From a checkpoint of a small masked image model.
Model: arch resnet, depths [6, 6, 6], widths [48, 96, 192].
Training: muon at rate 0.01, 8300 steps, batches of 512.
Data: trained on streak pictures of flow and ridge fields, 97500 training examples.
Rows from block 13, named by matrix and row number. Rows with one number belong to one channel. Each number is 128 + 24 x the weight over its row's rms, rounded and kept within 0 to 255. All counts start at 0. Numbers have three digits each. After the name is the row's rms in percent of the matrix's.
# convs0: first 3x3 conv (model.blocks.13.convs.0.weight, 192x192x3x3), inputs 99-107, a 3x3 kernel for each
# convs1: second 3x3 conv (model.blocks.13.convs.1.weight, 192x192x3x3, transposed), outputs 99-107, a 3x3 kernel for each
convs0.76 100:123138118116130103164115140143148161108139081113165124130105148096110130122140138144133154141208132104129106134131127142173139136097144129126095119117125126076100144101131133121123115140136124139144133145092122148143134157097132145138094145118
convs0.77 100:101136116144057126147113110148114147104213149125101153147154131093131132130109136114123122118119167154133123096194125135122154136106122144134119124090127135127120124155136122063120135158131131134138170172118137133115147120135094168135104065153
convs0.78 103:127169133136145153125129133132105122097099123131119132169153135123114108137151127132125123123128119142120138099135139146152120119121124122115151160182156135156123138095118142132094117129144147111142125160135110125127106123138126212104135117112
convs0.79 104:128181093131171161117137122142118108154155143135145177119126127127113104116127132154147110110101148129118139130136141106120126164150159132144121164138104122172133139080148120097155122140127094131128135104107131125132128127095097156138128126128
convs0.80 101:149033162151099129150130146142190146152157150143132134127127129104153137132124122138196111116140143135115129141110134102109115129114129143106126115073128134106107124150156123136139106118133146142126117140136120148132128105145147036165113133130
convs0.81 094:095119115149152156157157138117133129143157156137131108127148115131126123146167126115116135119116128140158139127135129128154153153130146141155108097150111110151125126126131109109107132117079106139119104155122105093107138126178146175156128124125
convs0.82 101:161158118161161160126117156118133106137140153124144130140121127113081136127138141128106117119099150158144136178149124104140150086102130109128124214135095125109118149070110153116145139097146120138125144105146121135105111107132124196110120093123
convs0.83 099:142034115144122133115097136157159140121135125119147127109107101165159128118145142136103135124141141140148116136145125150069128120107135163132140124095099151099144170204118119088127125128105118055103119149120144127141151089137154134121120135149
convs0.84 099:113098104124079112138090104105168115105163132116123148155125130122099128131143134129086106113095100108162113117152110171123138131151109150139154122105106138182118111071143138110111101144123140113093156155133126134152155147101171061120118126139
convs0.85 102:124121108143098129109151140108079111140201193141162122130156135138136147130146131126184127147164113107143107142113119104152154123078127118163110134158068139152068104143100123111108117141105118157125119070152124143138151106109147145128152093138
convs0.86 101:125122121144084128118127125112121109179168165118143149118143116094139128155107139150135170124113085127121116122142127067085158093156125147078125141161138132164096140079113135176119133134145143111124158154163125134136143141127136123066088172118
convs0.87 100:135086110127109125115149122131146113111082094125133137155158124146140110142120124128175119160140124139126123142158126140120134151141132121134147090126177121163126165214140128100134135107101130123126129154131119127140136103124153155163133103096
convs0.88 097:166100114079091116114104110160127106105140119131121129128133143125081160138123123160129118143122100101126110169132131119151089145126122111148121104128100123083148135144148115108122127133112110116160114128140103124143168150123115149167138147150
convs0.89 100:132105124122129147129092117135124129151196189117106153119101135112065132125114151145112165124104110122099138132125123140176135137129131116095095109110082129138119103098118105104115137132127140153134126161138148118111154127109117216111157120131
convs0.90 101:139126145132158139147115131087090106133098123136102107156108143099089141153144145154137138134074134131152093102144135103103166079124116096162139130185115125103132119148120160160113137135101099158155117146131126108135119112130092162096147145140
convs0.91 100:137142136129079145143110139138131134124114108123134121141100135118118118146130127129142159150063117133108105127172121158139126130151151124160130111195113122153094147156107148169127152134117134125114152113103109129138139127120165139102133158128
convs0.92 101:151116115122066147154103140133138143143215141129101149123124134113152147092125148121129123126058102142143140122116118150158132157067125108126121127123113139119146139145135133058142126113150116123121097170108137142116125141135110136138125057135
convs0.93 101:146142113120143122143110115135111153122100038081114155161120120130168097125148108095118130068144177138116158143135116132094116173139137124107161098185147140125134114146115131109162135098152146153136129113104146138116120125102107138100122111140
convs0.94 095:117126129145132123113104112121108117135125100125132157098105119050192125137122119127122100170153157170136123126154130142148126132148131124131083176137131089144146111153169133170123103130124122151145119130160132105117122153143125162108096115139
convs0.95 100:147153112087110152125115141157137129098013115112154123120127143144102118145149124133151130114216127093127149160126139145120140151135122154099103118135075101113171120085129119085105145107139150130134138167122126128106124156119149133114140154125
convs0.96 101:105122134137153124130135103150188119112189118124150131120141136102139139119166140131117124112205110106158128135081097115102118142170133131110117122077133121105164136067144148142134141096125117110157131173077107148131118138113115214177104165139
convs0.97 100:113166113086145106117153124106101132127114143095153124116122135138125102116120128151131141111155100136117139115117126144136123142121127129142105127140165123143110114118092140125117139134130118098135119135118127156121134128088115185130111113184
convs0.98 102:140124133134102132136144131141144108143125141142120111106112132121090139132122161147181133136101133134154102153146128144105161142106101134107121117143042142063114104120128125101089116089121124144129144148107148158097143133140103210189106115157
convs0.99 100:111145100133106134091131120128078138127096098137135132136127124112110118129121119112061158128091111137139127117155141152213137133126112115114097144143161133119147132154100125121129136124132140113119121132143112127136119124120123084145121132126
convs0.100 100:083157129140178129140115101134171156104118111119110133150087127106149112138103130113130155130170154124122173157124131149114114138120095146119153138087126126149090149077125161121137134143116126128103157125154114137131132123142137174080114129123
convs0.101 102:133129114142120100152125143113167122155119158087104136142132124129141129124125132127138148121066076116139109141133114153053144111179130136110128138133120139190080120139141115155134117106137136124124125167155107132138132123138131172156128145108
convs0.102 102:129127101098086117120124107150178132101102107118142147109140147138166136129125119133112132111112125119134124135172129155154117114142138100116126106121082124128140116118141146166158150136109126103132124109114128119113127100150096104128142115126
convs0.103 098:125152112111108119122149130135068126156121125139091121125063110131113167116119106129179149108109098118116111132163120159135149129145155142112129142178175142090119124141095139205142135133152094094126122130144127108106139100114142085129102104173
convs0.104 102:144138140158119135127127118107130111152164161117163123147127129115119126133127128140145132086181136131153104127097129128163122140150140128125129146116167123152061120089132128079113134097124114136131133142092129088140137160123131233120120133139
convs0.105 099:138057140129158131119127150113106118109119133137137140116135140089105131117151137110122130107166137111150136120125129109131139118128130125142136143132126136134120131197136137098118149124143122086123134123125120128087078142107120108085102133130
convs0.106 100:133148116144125155115125125132136131141154160116106124130127144112144101118103120142136122095121127124160127139117130133119146136127119146106118158112102143149132128103131120136145134091147119107098121168146125111160119124141109158105094101138
convs0.107 098:140112122121114113123095100136125091128094083154121137136143126134128145137126141100125166110129097118117140131117120065188128097127130134136149122179124148156130108146159138141122131133151127115098131144123133102114124129134106144170129159141
convs0.108 101:140088135145062144133145116137124145138074127137122142101130117120162148128123131133058123185059122106111138142146123137077147100144130087103125116141156140180120105115134120137125108124160153136121091091110128114157128086135090140144163098139
convs0.109 102:147145137110126108132100102137117093123122100145118124119144135149197115124128113125162118117101089107145154160100116111109125131111123155119111156158161121142147131095141124142147142128141077109140152147101125113102154093149105139088131081098
convs0.110 103:119116160122105196139132099104096132120120163103134131139107122092136133139126139134124111129101066136134121153166127122230139099104128120081109154079147102130107130069135110118095127128133107133114151164169123125121114169099121168185125139131
convs0.111 103:125118132097097132124126111119107115149198149143111137140122123133129121130116109131092146121083118135121139125139139126156144122125089132121104101100122103155164118133132140136140115113147128132141135162157140109102126120119132140103144153088
convs0.112 098:102079138146071140123110116116129090144102102129143109117121133145129126123133148138142153132188118115127117085105099092098136128119121127112119143167121139104127148188141117147131096110118114123135093130144126156139120126093124126116148070146
convs0.113 098:139127133127119116131136129108133103150214162135171139126121129127068148109137133113129138104064084112114125133149137130171130121124126153121137138129154124117137144110150159140141136160142119113128128140125131134136118146119135146186116125120
convs1.76 095:104098104202158102112146136119154113131059148149115156123093137156116150113142150150153125105098146145134156123095091118103083158160124108094160116144159168152145150120122046135121165138127142102118165088135146144129144140121112167132142146120
convs1.77 102:130117113120037112102131101152113131149183080142088118124147083122142100129127120119129135122120122138107107122108150142180092134115147124163155152130139127141127142115099098119135134083125145146124139156152119129101117146101091099118145107105
convs1.78 109:118144127151117127125133101142121117127111152146134135122154124121104124111136122132106117146149140159105168107126128111140129116151125129137110110116124138127140134140130157182118138154123107121109131127119120167132137136092095103134141065127
convs1.79 107:118126151091075123125093116128127129121171108100144116133131090114141147121127119119117145126212131138104126143115136148131148128128168107087132128135131125136126124148116136125145133126139132139138124147140127141119117120137116106142143081122
convs1.80 108:100120132102204154141202169138119121113055110127171143122125120139119150140127116130103154111062115139103090131134122127099100088137121124133131126111144126087117121130123114056120145000116131100121114155156155155147126126128132113141113113123
convs1.81 093:116132130119196121126119122128128129118151091153127126118080083158123075170114104126115135123101122117149122133153137148137099126124096093143099136119083150099106149148125134131114141161167141131142095117127115113153139115122155105094117118140
convs1.82 100:117142160153161125143194136139129124157173114137143146125117119076108139112109133105117102160111103162117126150130119127140123127112060119125149125176197128127160121139128085091141138085141123141111140117224144149087146126137139103154121137086
convs1.83 102:112114115102068144138163126135148099096094156115143149130152156125108089140139135135134123108096131080091122117116138102106162080128109113113122145152160105112141149130117133148113149070082143108139163173099133145109136123169092150099158109132
convs1.84 091:123120121172148119149122151119145149111136094145156150167105142110130170131120129133123169097116103139111133139168122172072134109115121078120109102129151141145120139104122137136127136131135162110118145144118149181121151141124129131097141147144
convs1.85 101:126135147089129137118098139110153096121144154149105116131121116131102120122107150134116129117147102150129149146177137109159126112121135157093123142095115167129109145090123102144131171113134096108123125205138098094105123116109157113122112155140
convs1.86 097:123108092139100150159145147144120117126146144133159111107136137102132169144103119135123134168068141121118125116144134063135140149151120132085124122048104118138154137126131133138104147141119136136169133135099118138133161162104108077138132110141
convs1.87 091:145113130070119092089089117125153094157105149082201109116132115113161140149180171107137146116101158137178111141135106164134113119088141148125117086123095125135140145133134128103110118209142127112125094167124130075122143132132127121101146125154
convs1.88 093:156130156143113159152125148128114121118152138149121135121142139138107180139190145131150116109121113172130144125158141069077087132155181155162123138123127137145171120102139153121147140145113134122143158141124142143117136096104092100141130119135
convs1.89 104:119167119184211168135159111125138140080110116121171111139108128125148220125126123119109125142137103122146131132127121134078135120088119121129109131165110143158143107122115130100122137127113121116147108162203133168161137132165134151103130124147
convs1.90 090:138113122135090074127123121127146105106124159138136075152169162097075110121122152107138142126134176128186145112078100090108122136089103119123164101102141094126140161131142162135097148178101154147125115100192118194170134151150143163125157126146
convs1.91 089:110126109108078111121100107138095109124138124117097165114131083121168138112165158136093125162075109091140132105133118130099087115118144138151132104131101122125155111115098107164149094119112151121120169115098134124147133181147125144147123127155
convs1.92 117:100118143112087098145147145096103128117116107132132125116135147111131164115131137153112161149046138113148143131113115115250101127141144143111124143062141116129148123163138127000114138107130114118155139079089131155142130132100114103108136113125
convs1.93 092:122175133100134116118124106138108140090123097151145128108146110097134123108152109091149133056100141111135149145129087137100188130135146087134094169100092117119134140117099100122149126104136139142112160122126144117125121148134140152136153145132
convs1.94 087:122117113130171201140155160122133116166167143121110134116138119122078187147133133118116104085115101094120149122122154172148212119157101144173154158134140121131146121157129117117124126120118136104135118072171132107123128093112149137163105129151
convs1.95 091:171150129129146133158167117141114136134139135125141147139113130128087090146139124153126140136233092118159118124123103145169153126140102108082099147095111138112139156094103138149140144120131170123123156080130133143152136123110126180146104158120
convs1.96 098:124161136126151094134126115140156129158128121118163158138121123121146134110121138118095126141069134115156132098140127158116154107151120139141120086181144160134149128153122138115157161134133104139136149048137124158149137096145094131158133125146
convs1.97 093:090133131122123135111138163115104116090126146170114119135115129157149157105125134139107141106114137113143095114170128146100140171157152114112131108171115120181124121118098129107129164154106126134111158113118137133108130136119102101157141137128
convs1.98 107:141160136163135120136154113129137115172093153110118145144122128127165078163126142116105133150114110128089114151130085147084137163158124117122109139077101122130102136117143148173157103103137119153164141131128126108139102101135137000129151112138
convs1.99 115:128113122129130124115209107134147128133138100148140132129114138113123155123106118103106118154120134140067137123117108143076130118142111127145126139141130118108141143174140089081133151092124114115130132166141131129111144133136103078153145134115
convs1.100 092:169114089127144151122200115118113100109144127123150126123126158131120060126142100162146135152165097143149108112086072121107179101112091148097149142196138115119134134148127159128133112164162117162137172066163129169110133147128184189089111161079
convs1.101 099:131152135150158119097155115147099131151145085138141111127142123141147113164109112134159155082120108121128144132125147149144160104133112148086128152059138159141120125149157144148133123110144138154115129143124125114118123124120090057165128113125
convs1.102 095:112159099154147105139162125104122131106155140139192115126121139147170189140148134165119145174146145145163110123109143163131122122095137141154149149154157155123126121128119126128156162098153118132126116105100133142117142113101130147132128115136
convs1.103 087:092112115174071167126179119092119133093120132125117107117093107172134162097085113100147089096157131095138108156114127149096131096112089145104106079131098132086145103122144109153138119121161117085083104143095134134147107153145135137147116120097
convs1.104 129:129143125130136108169150111127083136128194108107132136146156120109134140134104124140113116102155099132179123134134106119052144127117123122137126167177128137137103145142141154109138154140108107178117141104124110152135141140124116124130136157134
convs1.105 106:118120170132124126107183120142099164172130102124000130139109137137140166116146118148104106154135125124180138124127110123082051111083122134123139118168129133131143101111133121132159104151123132113132122160122118165099120149143142095107116120154
convs1.106 090:121105128098106141132064157137095152130173116092096139134135108124098209106095128128102107129153121137111118153151112171105129160118112135177119164136123104133117102153131145129126158109118097182145145123149113081122115121156136111114145113136
convs1.107 093:114111105133087120135096126146134158089141135092112121140135124110085150121095120154111120114142121171103134143135133134117123116089113134129139073095129132146111120107117151101120126123127133145119135158142129168129116111131084121156151112134
convs1.108 098:136114138137169130129160124117118117118116147100151165130142135113106035106139092116133121149128163120157136136115151122170082121151125107105097113099145128141145125118129070169131094152125110139117112071124096133163126118105089132164100121169
convs1.109 095:140125133143141090128087127110106144120069122099168153143126117106145131144155124084109141147137135119113142124091106138087091122104116157130128124088121112137138115107154094114146099092078142116124104115122147164137152165130157085145134100118
convs1.110 114:114145110175176139114142103141139147146114114139125122109129128125086139126081155150089121071170121138114119138160135118157124123103089123109137049036128132112128121135136104157129121157107151133145136218134104077147112128117101119094100134085
convs1.111 107:115123153081203137120111104123112139161172142126113109117128139129136154126156142135156113185234144076160144109103095165151141126122143136160123078168106117129109089128127103128112167147133158110120162131121127141111126139121092226115140122136
convs1.112 099:118132137099181121148185111133112111106118181126150142138114113105050070125122133116119108149133126119147112125093136125110111134149109089170119111137175110114111133136149153103095091114133116161149148119161126125102112143125115130160127081122
convs1.113 111:112099116120129125131145123107098127119130135116144133150113154096000126103145114153169119126127121119108145150146126113186118115109125151099110117140121135129123125114132151071135146134123128143146139087153130123131138117130144112129129108143